{
  "arch": "convnext",
  "model": "audio frame classifier",
  "train_examples": 26041,
  "n_mels": 80,
  "win_length": 400,
  "inner_norm": false,
  "width": 320,
  "optimizer": "muon",
  "muon_scale": "original",
  "ema_decay": 0.995,
  "final_lr_fraction": 0.05,
  "weight_decay": 0.01
}
Rows from block 4 of a small audio frame classifier, named by matrix and row number. Rows with one number belong to one neuron. Each number is 128 + 32 x the weight over its row's rms, rounded and kept within 0 to 255. All counts start at 0. Numbers have three digits each.
After each neuron's rows are labels from the 100 clips, of 14848, where the neuron reaches its highest value: "peak on" is the class under the peak; "strongest on" is what is common among them. Only what is clearly more common there than usual is listed. The data: short made-up English sentences, spoken by a formant synthesiser in many voices.
# fc1: MLP up (model.blocks.4.mlp.fc1.weight, 1280x320), inputs 107-213
# fc2: MLP down (model.blocks.4.mlp.fc2.weight, 320x1280, transposed), outputs 107-213

fc1.611:126109097163144179116114095074155133124184138142177149081146103151133150143147114127135168133134124118068201108128110149120111154138204157116137128105144133093154135132136138140065164146115130107064134134175126105130137105167114142187122163121110131069188113101122136075142155139137086154175131102130050156162135107109151
fc2.611:160146186109149138157066084147122164124152112106072147095134159150122115125097110115192145092111123148133103155082089158168177075133094113095136172139130140140177111122078079141125149051147079150144145119088138185114078104094122104141116113139104142135170135119142116153129081119202111142136146147157109141103114066079131
peak on: /ʃ/
strongest on: reverberation; /ʃ/; /ʊ/; "pushed"

fc1.751:121089062128095143097145112081185130096080159110105090111074203059151119128121180097132128113101118125144085093155153241170094100184116159113114076108149112153109148129157136100048045092138106178150141077159158068135136152164087118150094111109083152081131143098118081122099121095139163106107105118131169049123109152122138
fc2.751:167119155104072145025135142098091097138113174139100137140123158127116129126137167125180130105151091162101145136140184134135121138156133137132153135226140120088100136124108157082164181114120101121141180123102157121136191139186079124103093143146127166068102083103114147148165124113122169113187132016139148134137121147146155
peak on: /h/
strongest on: /h/; /z/; "his"

fc1.32:168134090124147103116145067100112122143077144197101061114142100150118132104126144090111158127112052144143146107141140108101104147146134184118147157142126101073193164205134152086122092108173201117081140129137134168161115082180133123140096138134121142155158137136113167081133137105136118112103087108144140135170160132165137
fc2.32:141150158094128121079114144202134130125110109115164146173156140166138141124129154160124145135146139157141150165076163124115143158120133156130178143136087124118115142108154136086123100123114098096094095109131089109109118106134125112105144173132102132136182126103149116168109087180180178140124135166105139125089152088165133
peak on: /h/
strongest on: /f/; /ʃ/; "behind"; "fish"

fc1.154:132145094173145094151116086072148133097190151149172093067112107101158113117099099108123108192092155113177137111105128142173110166178117156103085109104070018165093091146182138100094105117152134073217141160117117142141118126135139112156142165093144159069130093110161132098172108161094083112147101084097076097119140104138148
fc2.154:134166147164075176139120159087089206177100148132193153117078120181106113173127123133126157143066104116174156139131066138221139109139098173140178109116149128157160089168185158085124138103102136141114179103173121083158121150131109202090062132204123169162181101149108127121127134084159104133149132094178111134122095070083046
peak on: /dʒ/
strongest on: /dʒ/; /ʌ/; "judge"

fc1.258:135147152139096142101136099090126088154121158113138110149163108134102146126136140092163147089103140155150079082140214150083114101233134185112102160114121177146136090117146148159113162137143139172169093124148153072149101178190085108083076146110137131098114144125123145114125082125114147105175130191136067146134105161086149
fc2.258:116083125126198182130116175182162167138133106171099143111157126125106093148100161114113053193083090104162191143089145065150146177128100111101115177146109070131140098136142089082160209152163089163162122110077161047086213126149081124130115138164070093086097111159065104155131138123109147153152104113107135108125131162093107
peak on: /h/
strongest on: reverberation; "this"

fc1.344:149106098092149145214156100140131160112152184184089150104143145118152089166171156151137138124139133141226107113193127107159123116107163149138098133145108108091139114134086150153104102138201166146125130116104100099153154120156112160182117175132120147156135098159118116130079137121119135069098152104145131137135134200145150
fc2.344:140114136104165151188118110153118158156171125151131087156114135153094108129116147140115179152125144134140117145073105141143123070103161166049172151081102147138129113126141063075104143142114180160161094143177108113158059117121123088171163128190149145128136097118108113078071070181169104161094149155075107160150156135166081
peak on: /æ/
strongest on: /æ/; sentence kind: statement; /s/; "sang"

fc1.504:151072133203186159128115125154148135092132173085118154138113138136148141157106165129102127100143107151120099105119145165119130098026181107080127054097167146123170082129123139140079111086100107147168086149125112097118134134163117159107127131161155155125154129121073131156169150135118144072142135093195128079153116163068113
fc2.504:144117137102145099123131092083157103102126133116127108178104162121100115156085090089110106090184149134120117108186165113151068120123126080159137082141131088168196078105139118121118143160131072157155082136101122121136138119138139092087098119100138155118129100136106182189090179153139198126122099112110052213161201099127197
peak on: /aɪ/
strongest on: /k/; /aɪ/; reverberation; "likes"

fc1.289:149119128069194166078110091131083101163119119151079175141113136111149090160111112140092107078122163100139114073182128122073146119145131167117180153187131144133134164145106142140134128148080140136138100093112142173131104108134154158225136163137111062142164102152139105121190153125058158158119098074122066195133147150068118
fc2.289:149131091133115162149127117113130111101119154129135159156095148122119133136178074133124143095139146192177070120154149138093170124164173182135170108140150125136121123111084125159122095133079131186125113090120169126117094056189140096122137091140123138165098091079078158135158138105064158193147202115095151138147135096125139
peak on: /aɪ/
strongest on: /aɪ/; reverberation; /w/; "twice"

fc1.198:136053185104196137123141164143080101164161091156126108209145088095107093134158155111153174159197067151133133145150165134146095157147096130158125175087116099154100099136175092129097181101135148094094113173096188117096103137142097171132092127129125085099157170137085147120163127144105131147111115155114079127135144120146117
fc2.198:152150143144065130146120153128148073095131110087108096120109060155093122138157133131095181150101104205108124089054169163160206193157094165112105128129146153174147118084170097081130116058175144140118152116144117107123120174103113154105149155144126136152174167082133132117135090136109047099186065127136163101111145155142147
peak on: /oʊ/; /ɔ/
strongest on: /f/; "phone"; "farmer"; "forest"

fc1.761:123088112140142129091135093091185139132172195174120138117144154063116104188136116163147156100123137063143119128136126108156146154095101137136108159106102125123170162167126115183151175154110154092140123184099095113158131144136124148139110085127144136119105091122153134177099182098119148135108081074075101155094125141108105
fc2.761:243114212115157113105129115075099171140144116142124082055154134139137133102194105113146163115166138134107098091085110133142126086141121150060131130124070081176071112159095122178107178139138085163163118088076120159118074156097153169142144126175164159142145173156165158104186094190110183077107136077128111087053083116107108
peak on: /k/
strongest on: /k/; /ʊ/; "took"

fc1.471:157156117125153132158163131133154117150155147165088094118109113194114125150144126156090060101146151139074100118124118100070120073107141052132067139110166124124072106130158181093111097118074204183125090153060138154114126099157131145126117062135169176130120114114126213191186114138164116106160103195113098125103099126064069
fc2.471:138140123122131179131197119131134160182107141203182148120164174092116101179120155110183120133145160169072116165110089057102191140170131129124141155101202106154133111139126133099091131095145113127106185097117071120119165123144115133127104099089198099170112071134123109129125127144107069091133141174099112139117126186137105
peak on: /dʒ/
strongest on: reverberation; /dʒ/; /ʌ/; "jumped"

fc1.159:153117098083125170057169172117159165127193076131191132114140144128161172145083134151157115170092131148098136046159136151162202158131165138148204116139158196134147175093147133151122137149130163103108108078128123162137099148069148173121117100121110137077145105143161171144099111127160122157124153110075147099163109083142089
fc2.159:158105096168140124194123155128184167113139045041102137170132106158140157122120146144119129199106114159124181131154108066116082150110140126099170112132117111074159093211079156141132108126107186137142117175125173129241116132118117167076106135108167169127121115098156130095169121126122133112141115142133165188134122142083126
peak on: /oʊ/; /ɛ/
strongest on: /ɝ/; "letter"; "road"

fc1.484:040139069110146136123129159106165109124103103164099162156176101059153188144206093142151079159085180183137162158129147130102135188118044164128144164171082147167166070121103143123160144112109146172160063152210124153115116156187152168126157151129093150142130094102110127123109111131163123065105127111061112174147124105114109
fc2.484:101183080097124083154100143100094165105123149085088123121067099154124152158111159165149148217116162139123098172114138192132118208181144089052109091126186090181139127155125136123159129117109135084139118098127097087084141119127161149168109099083128099126124135088144061084060110090126117138164121137105098138135106049089140
peak on: /aɪ/
strongest on: /n/; /aɪ/; /h/; /b/

fc1.499:153129088168170148123168159126154163094100094146087118143140126104123164176118163109133130171108112136125169106119069106102136106114110132143162182119155183104126149157182146047121144149072096141126118126118155086131155125160139135115107157104142129172212162162162136114100121068138161148086164166072144076155101092092094
fc2.499:181137165098173139101099141133058110116132147184122087157099082140160095115175042146186083145114158106169191180114123104136110090134141120080132162081107063078092121149170104095160154079189102122175098124128106083172112144152147152101115089146106122183116126134142122123158140163109156144054174160097127133139090089100130
peak on: /k/
strongest on: /s/; /ɝ/; /k/; /w/

fc1.322:154177148131066120121151176142132144103128116139155107070092159168088156161140161127175135135110164082058155113108116162147141114186106102077138143148127137089170152076146155129120152110090097133100100131098127153175094165106118125100118138148105085144107126116130122126171091134105147109140096125103214148085127108132116
fc2.322:175088143118127106131103139114141213064153096156131120100099136104190160139067083144124120127144140081086167143121120100117156134161149115179133108092105101161136117182137118126148112111199107121127146110158127134117149118199154138122121169148183083127083078123129123104105165133164001107131164163153162140074123083094194
peak on: /oʊ/; /æ/
strongest on: /b/; /oʊ/; "road"

fc1.326:169161136179197158125132116056111130095188062125174104107161069106176119144138050186100166129170118157106154118134097141154158159109116104139163097123116119091135134155135167172069124139174168084106184120108142173141102104134119176138073180122124149150169086143150089174086155135124140109130081193127139070101115141099071
fc2.326:200159098171112147102122139149139129144151124101087115169100135142113159171130094129173195088119150147088130085119164166132082141189087105136162119135153082103148137118095128122134147108176143110155062144123087080088130158103136157168119104181174082153164061111176151118100120100200098108121139138126108077162108144135144
peak on: /æ/
strongest on: /æ/; /ŋ/; "sang"

fc1.141:118129154168104111049112116111081115127156102100081151109116164136134101141145154113129194167137122136129171111099134113140141154125107147153137133098118187097186137110135137084147152064097130138166159133142098098197104110116131145137144120116104181129132163116096125108136147178113185092112128125100128133135120113172137
fc2.141:098138164161107100160144092132124121080094142105129146115137122188137142164093181151122123176137114129151114077170099120099107098088116142112095088117087148134155151083095156181172128132113109176131178096057118130113088104133169182139169129119142087119150158157168159132106189123145178131162109137066156092103111153157100
peak on: /æ/
strongest on: /b/; "bag"

fc1.9:095173088125104101127133136095076185155177182066126111111177066138079115052083154119176146156137134078104086080118152159084129139128132078177084143121106134135177052095098146152146108107117123073129158093107139123093111032133125169135145114097099159135128125137154113159101135098092162106150148085153136146126170114096148
fc2.9:091129122163152098141153099133155158166098163150158160025102093159156138165064104097128139089171093122145149163180094098148089092082144153074116135144104103164116076140100146126123124164173104055121081165178158175140080072071127090108160132126182077104053116178111112124164148159164140113076141109113092069131122199105148
peak on: /ɪ/
strongest on: /ɹ/; /ɝ/; reverberation; /v/

fc1.93:112164152170183069113091144130143147185160154138135180121077144100139110170107132105063203059108113125189150161156083119105115101100137116180090090136161114101147129058103180144165115129119131217101093102092134143138091094160101160129144137116100051125148106127149121167183115101086057126132179167125194114172179187089171
fc2.93:145148151152136128174141127141133130073145159141106091141156113152144095187112061125163156051088171146081148144076127139156172123117149134132107145129171092133151148132088178115058130151131078202066142145091086127127107101129100107105205107085123118152088122090110114112126132180115156141090098096101075125095142080120061
peak on: /ɪ/
strongest on: /ə/; reverberation; "kitchen"; "apple"

fc1.652:151102157162182149120139138108153183143114160170148157131127105171168088206132163172128108116131107132090117066139149108084146097110083088107141186073145113148157114186137146170076141136127110135110162167115174088131088122127143185095148116076163119107153113124122114086151118169156118141200110077090129123121185100103161
fc2.652:080123133130112178151122147070110120149112083044091086090176144139116146116119105155178105128068103087137084150216093097098143148144117132156169180123121120106131118129152116047114197091073097158096141126168089156113116176156118087126087109130153125176153129156143098161111044111143115149125110148141147115086090164104085
peak on: /oʊ/
strongest on: /oʊ/; "robot"; /j/; "yellow"

fc1.684:074174107130119180114127099135105135117177114115144145167100122101073176109093140154142089057056115153115103163142135146087122147137145114141085146163121140163118151101120189161172110153130101100088162095100090108114126140189094118059123099114080162102126202146134146154105151111169130110129129099190206155100153079161080
fc2.684:097153123155137094061168144132187152159170072115117140106178120111112098088217179185156132107112123151136066093071119101076127169125098116147163173168117132137103082155141062138117116103108151081163191098141089121142144157121081126169110088136122120090101141155124169149084096092108068143070150120141133133132150117150132
peak on: /aɪ/
strongest on: reverberation; /d/; /aɪ/; "my"

fc1.49:123160105125129072115111095117132134167068135160159131169117096122058110189152150129095089071138121167092138118112146135162050113153129134111072131134100137186104109162162123142133138180145118191117099204141120159105147157133209058109057133149137160126163110094171128174154191163117101114168113096099136188122135123143089
fc2.49:123178117151134134124122122112151180106149096168141106169137169146202176136149145098117112098059097166130088162212087122135196140115121178157121095118143119097113069174159097178132129157086145120123129128160212110059165128155142103150079105125099164152129106146138102120069181105089037126129104104179155136107073092135057
peak on: /h/
strongest on: /s/; /aʊ/; "house"

fc1.228:094215125138112134172138179101114129123111107153087176068142088091091123122114129097116202104141087134139166155137124096125132105133135123100152154134158131152163178099135149107100088144089073122147103179111161149150176141128133143126103098086138117140122123127158085163083109143154130157104061104152113081066119147176100
fc2.228:063148185136115110138175195117111137133109081088150166093145155161038102132103109144148122133129156149104092139212091151119154144115105156094158115157113138147097167077213095108115139153107119091112161098074084139098141125069116151150107112141156078135143117129096122174194123096100180143121149141105151117175109157101106
peak on: /t/
strongest on: reverberation; /ə/

fc1.634:108130148113160115121127146151117114149114152136086082152090208094118065133154145148138092129161135165165135162140136130126124122127139179157179114093164148151077117159100126161151125046127136168151062129070149114146080104146090114115127183090113129141139065162147074129134140152167151079080172078155092086091128126152094
fc2.634:148087105071183121209139118142141089173140158117104133077128148141176052112090131097131130186075109125171101128070093124087127127107114151153181131167134173116100099125155126157087150154116086087147071104168152138189151104154182162118149120140092157095105126108111172085127057105157154065103125165143108132125171113137123
peak on: /dʒ/
strongest on: /dʒ/; "orange"

fc1.440:097121181106166148098135074119110126076147110142090114139103114147168125126138121157198135130160146125146113182157142122131125202218176140172151128142137092183092144109163087124132123089127116137135126144151122098078057142124121120136112132102106057173094107114133136068107166115167127159145122116112134146152070155148131
fc2.440:159099169154173131127152081197127098127193152145139042091156100113137087122155100096156143092173146116136152144145124127105148090091176128096098124101103088106143139107126037145115093094098131127127120117139120123136118110121111124121085166085126122147061097125102157132096153147178108163198105153135102126164062125053089
peak on: /oʊ/; /t/
strongest on: /ʃ/; sentence kind: request; "show"; "me"

fc1.690:128112184142150128115194104147202133145117153139159130096069192135093113147110156144150083108118082132022117140073102155129119101197120088058169166120140123162071077194107143165110161121096120075148092101135148129131149113138100120157112099098095132087141093105091089070138162155152114119106086110138139075138201092078139
fc2.690:091173121157084096153135122121164157176144153133140132091142148098187185098166146141205147101096115143123172142139109066134073089168114117121134190185109156128108167133116060105115158055102146083167129161122111160103152134134124076094093148094149142151123091142173133121104118139112147088107151161119147074151147159127083
peak on: /dʒ/
strongest on: /m/; /ʌ/; /p/; /dʒ/

fc1.357:085117109183146181140076109120147134146041144109117137133135173114158128136151108113151112116162061133129098168167161169064144130143087150147148094069169173118162158115158122192208114111129117120137199123114108124084147148134090169177135113182047157073145118085123125171071097149134125133138137049121109118144106132142150
fc2.357:131079145155146112145068106142128188118153080131149185102129124101118101102187106145101156130120118162144088099110177103075124125157111144133117062077092116109088131135113046095099098100141093089121071057124127071170116135120108167102103099121171136114108120150122100102108138089141130142087125115093123196105107181138135
peak on: /ɪ/
strongest on: /ʃ/; /dʒ/; "shiny"; "me"

fc1.170:131142164177165116109134135195171131083193125167101161118124097107062168115063101109135146130118150158107136145105200111209116164175081114113120109068110114069180143156134109167073155117185160143148152170144102136110119144190155124134137119147121170129146099127126082104094197062131121151136129097126098101111096110087109
fc2.170:140090117147091104142179155090171128119147118084126148143096154111119127162170145127126126150150139102081098166141117110182142170109182152140191037094128110113152144165082099070155147043183143162114128135158125123084115156150125140127078123167130153147092129154143171158161171127114102115097145106164137109087119118109179
peak on: /ɪ/; /ɛ/
strongest on: /g/; "again"

fc1.453:084129141142124092120094141148158158098114072122132185127136151098152115041097065125180104090149194128153087148095159107150159076141129164143124125116083134190097158167144109106073152061094161114156129134087116132141092115159162126126121123119122148155119085044171104098184147121107131115158110099165069161122073153098135
fc2.453:108163114105091160117063133145157143146165131109126165160145134083205132113192150077143192163107147150105199212098105143157166135123176100157087146161140118111105125199126136153169122098145069133134100121151125165137129105122100188130102174116081169155140136162141117096142131113090121134101148113172099168114181106131119
peak on: /dʒ/; /ʌ/
strongest on: /ʌ/; /dʒ/; /m/; /p/

fc1.238:090130088139153077107146090129092108149085101093116131216127143051055137121154090161112069138125165194118125120160120144150153110140138139158100125118149123089164107146149168114092176166142137153144178118147124104124156089138125106047071147131127138148151112134174150092184085157103087109186116134112181088097116182127184
fc2.238:102099168132124174160086070135141063162136151193136157155097144122171177119153125083138062097158141107132177183161112130159129100092111175085099142159118071100136177064118118156078139157124133130074116122126129094069112187125151152122125147089107068171139166169148159115135124066051066152098165162086149118179154131120082
peak on: /k/
strongest on: /k/; /u/; "school"; "cold"

fc1.550:178134065138103109111142171118202201122160127086085094156151162127106118132091088093185138129130117195157185120141066165068138155129112106099145105110100153133130162181179089058137113123089141166129161105161157148146195162194131139170124118096094122139154129168109121174130106111127119128074116114091195145174105180108127
fc2.550:124140119118173107152107100112064108198109125094200135144168134137113120126150168104102123118112138132152110178169135129049140120165125046095095119134121138102115187191144161089114189111100153094127137174139153151170124165128133183146133115126119165046097165092143073086125135146147091120127169073082125156132120146096141
peak on: /aɪ/
strongest on: /w/; /aɪ/; /k/; "quiet"

fc1.96:135133124128169148173122104143185116072089138151099141132129226101179094187130117169132128133164125125129087152162197121163168123118129118120081151157133126153160149129114176101090135152124094144102157079160147099113129162200102105119092172136149095147172059075140097082167148138095178113071117107148154185135096105122099
fc2.96:068193111161121089149105124116129152135163110126108190096162141136074141143088052147134110198149134135137115134171136091067075122186094149183112147104154145095153076197130158121119099095114127161167100108141078161110117121178116137127193100142150182152163150118162156143183137122079134151120096123146120129141176105094095
peak on: /k/; /t/
strongest on: /k/

fc1.703:137143098055107098089163142169105176121115137170126124074096137144154142087143167095176109137122064132122138156175162160089107068137128095078143148098202193070135110132142138092099134095091188102129178119146118137098130122121109182149138086122142107137149110112132123144163163166101158100164139138137117179125138131162133
fc2.703:088207126125121125139103194147107134123157112110071090083113148165140170115095181129160133167177101192160141136093115169097144130145114073131144169108102115162144150101119147119136122085120083133161173127125078148180095140125169137162059158194156078161037138157176061187157141117118089081121113082191093187147167127175075
peak on: /oʊ/
strongest on: reverberation; /oʊ/; "road"; "robot"

fc1.581:091107095116120132106184090164165129065127169174125120147152195101120170186153153111118124143095116098152125103157159167101140090228145138135099077129113181138193122127083130114100092109141089131088112104126156117136146177132092115135090116128152127138130108087076089199130107153102136147157117142194151076075116160103112
fc2.581:150116188142128119114142154176102115154138223139126175084128139121173140081153139138160181130121108131076123129107147077177153075136113089139149159171159104084122160082101120135106213151148164174108242078144126115135145089145070108097143101137170134126100092119180169102102108141115158110154140049097111101127124110183148
peak on: /h/
strongest on: /h/; "his"

fc1.535:089118162085129107175099137123169180189160168092150110160147073068168052118096108188141161178077186120138159173162109176115108117118070099138145139161139152120144100171163139079113110161135108135108169163103177117139155110127117141131130097058120148118105065106099141124155156128044105116115116149141049152173086123160121
fc2.535:154177142181126117119128132155118165157108114100106104092084095099122115136124174121173132113108145131103108157152169167126160128144164094192127132121202099145107081102193143150144085078110154196112111099142100133104150175099118175098134096137100144140088087133162097151120142101137132081122158168170157114167111133104162
peak on: /ʃ/
strongest on: /ʃ/; reverberation; "shiny"

fc1.274:115110199133072162050144100097081169069126126197128077114124168093135119173118183120102188187176133157135071104125114170153155135092092129091164111160150063109141154131114152094089133160138130164127097062154083112136121178184092118203108093140164176148120160125105158151157106140160122126105123149175137084113145129160109
fc2.274:093124114108153169124149136162150083142096159140130122089104102167040142059122141086136154129160140154114142115171185111119141109128178117126149105124108143143108177140185124126127128146171149101131104126041111107174127149118117117164093107164140117064076145122131106131156047175152121154125119160143120079135119120157161
peak on: /h/; /æ/
strongest on: "his"; /ŋ/

fc1.574:188120108162054167124175090114162084145092123107146099152091085144159073113138065136077087127162128137078148129156146135167123180135143128179095119118105057136108108131183123129142140154141102137140112101148113137086186117108087149170106103151190135102162150119070100113138117167124067113137074115144120125143046162079104
fc2.574:219122107137149173156070196162082155194124080153117082221161100100123106125186226109101133129148167096149104152071118119087163070141123158204132109150064091139116105112144073147141171168159159115082100116104121112166141169195079137112116106188102162120118106161075113109125153155201137135190146130110144083143127124197162
peak on: /h/
strongest on: /h/; /u/; sentence kind: question; "who"

fc1.235:170114118106158155160151131084114143166107059218147148108107148103154173107107095124175102139128122084169114127173129152132142097128079094157127089145114121106136099186095173055178135214141129161117124127126095102106085184100088173172110133090166144117154118146152111165179131202168056103146152136173124052113130170089147
fc2.235:137143133107088107135128131176117147113175126134118107129063074126081126149113143146130111158098104063091133083129097180148135119152131150125080144121141110118049151155116127082125142109174117158068131083135191159128124149100075107155155103136146160175116095080145172185138108189107127168150026118130083146134093170080131
peak on: /ʃ/; /t/
strongest on: /ʃ/

fc1.568:121076142102084077124099151091136129087139153112135143172104138175169114102190117179089120108120074127159129177172085099088075124159090175118172134127126112217148164110126045045141147143163083154133122123105169124110101076120136096116097084107102112122134160186089171100164180190083097090114073126071132095129107114133077
fc2.568:096116143166101105065122055143162130162163190137204164135148155168081168197099134110106116146138105156071123124012146177117148111116100086113134119153168124186143119114132097113109105080189155114126113171131166117130106128161116183112118138126157126060178137095127162136089133052127076103103140074133062166177099076129151
peak on: /t/
strongest on: /eɪ/; /ʃ/; "painted"

fc1.107:168103094099168118149118109209102122145155081170149157137099167140096145215111132190141074147096094139110143217147146148143117142047146133140125139111177103158106093162144096078076136115152099161126120164109133038128113082129107104148116200139080137061139074089143138137193183113166138122157152066105123105118149131168124
fc2.107:097138218083100190162112157140144117092176188073163137124134104087180105140139114130133124139117073111162092059134062132112117131163111096102141092118171117117102155140101192077116145075139140134105070158118208143147112078119090160167072151106190115129149112166075189138075136152110056167184075130067124166128152150114123
peak on: /dʒ/; /tʃ/
strongest on: /dʒ/; /tʃ/

fc1.260:043107175107102051114091152098116141173148160128127125164154073155169170077144141114152094127094084122094126095123128115071119174175159066144126122165175142150165107137180108151125071098156190124123121112189195094091081147180146098083119153184135113144113144140061123161157158107106114121127161177165072160176149108157135
fc2.260:169106109166103036130144169161133151109082117128171108120101168138138139073100102116151133133076098162097217162127133113095147125110171199109168122108106126099104080156180151097161184149110101125119146135122099109168181094110092107112120153108116135142116128115186142065119081157105136178160118162113186113150070104110126
peak on: /ɪ/
strongest on: reverberation; /dʒ/

fc1.77:072126150122107174120174119146085155099206092102147117168155113091080111076075091097108120160141064147086150099107125111098127100119115161069128105072066080151087123121167161140165148149146109113147058121136145127119087100112156149082132123179126138095155116084123130219155193115181078061106153120095174141135121178139127
fc2.77:137146129103095153135116183129132147161104194134071214054171087116172119142131128123128125106172156088140163168128142101065119112162122073126161138161088051102130094108127181187138128103178105107198171133133145051178161158127121109129139066155167123137088136176174117122186108134166122132127126117141112154138154154115112
peak on: /t/
strongest on: /ð/; /æ/; "that"

fc1.253:142157162134136076119151125129107167140082159125108096088083126102186092166114142115149078146139132188114080193122128122126115125104103158143111134151162082108130081119140170109109087112131103147161133150104121144110126099137087141121133110101196143080171134099065128102068112120151046151166125134131083168089124123094092
fc2.253:168139149113113125153107104158152227073137117081090130113116135129136135139134140131145130147200051129124133143158082140130107185119113123128135130176139112126195158163159161098144126112169150119080116175164114088116149175160173156167143109079070084085172158118112121125194124097148123115162133127134120120130166059128130
peak on: /ʃ/
strongest on: /ʃ/; /ʊ/; "pushed"

fc1.525:116092060107112135105140154149161160094134169122070130138109087160115121121173173126125173084084094160087198146134152121116165061122094121120081101176069082114093144075137160137162137131115112122086080167188096039159122080121141132118079148115112119145120199160133106194163128173079092158207142124203139136167210105140141
fc2.525:131187178087153125133181104117111154137172121143097157082134158141142161123055135213169164178076108110150106126106133140119086136137125174114074152154152148128135144099077160138099125110125136111148163109171088122148144114164159095045115107145153065122113114101175055155048132176098032138125131115107150127126113160071181
peak on: /aɪ/; /ɔ/
strongest on: /w/; reverberation; "twice"; "warm"

fc1.133:120178152174114129110128117142103123092123092165083081189154085126195142139131116105116102088111143098075105121070147097141076138097141139217136067090208122132122119104136141162144164193109089145150125135173095153123160169165120119146173124156078114186069110160109132128134119177149208183113160174134136126136119082159122
fc2.133:142101193077130138145144127154134118150132133165116197124124178161156088160113154085110115159131170131095129146153127165136152164122085082093085093146122128152108122181074159159138125110093093121178088107103160113185144137126166152154192185090159147154162074149075142144105127117145132102116132105164092032105062133159088
peak on: /æ/
strongest on: /ð/; /æ/; "that"

fc1.165:126103059083164134115095128130141101184095148097171167154103085158136118140141125153190100056134159124153189100116067190107138092103150099112155154120131107080102091130141109140144145145130113065114169165136122097093204120129127115141102129097069078088142109144138126088133161174122115125062132109087144081142136150147079
fc2.165:144185161126134137127164125147164132166103092127153095098134145134088208112104161134190095143083107097130209115159127132121178043161128069140087170129174124074153146126148191153084112072091144155202114078128111145128159101134159103146119108113124122160112119119164128092111144090107142064145133118145128179085127168176095
peak on: /oʊ/; /v/
strongest on: /i/; reverberation; /oʊ/; "every"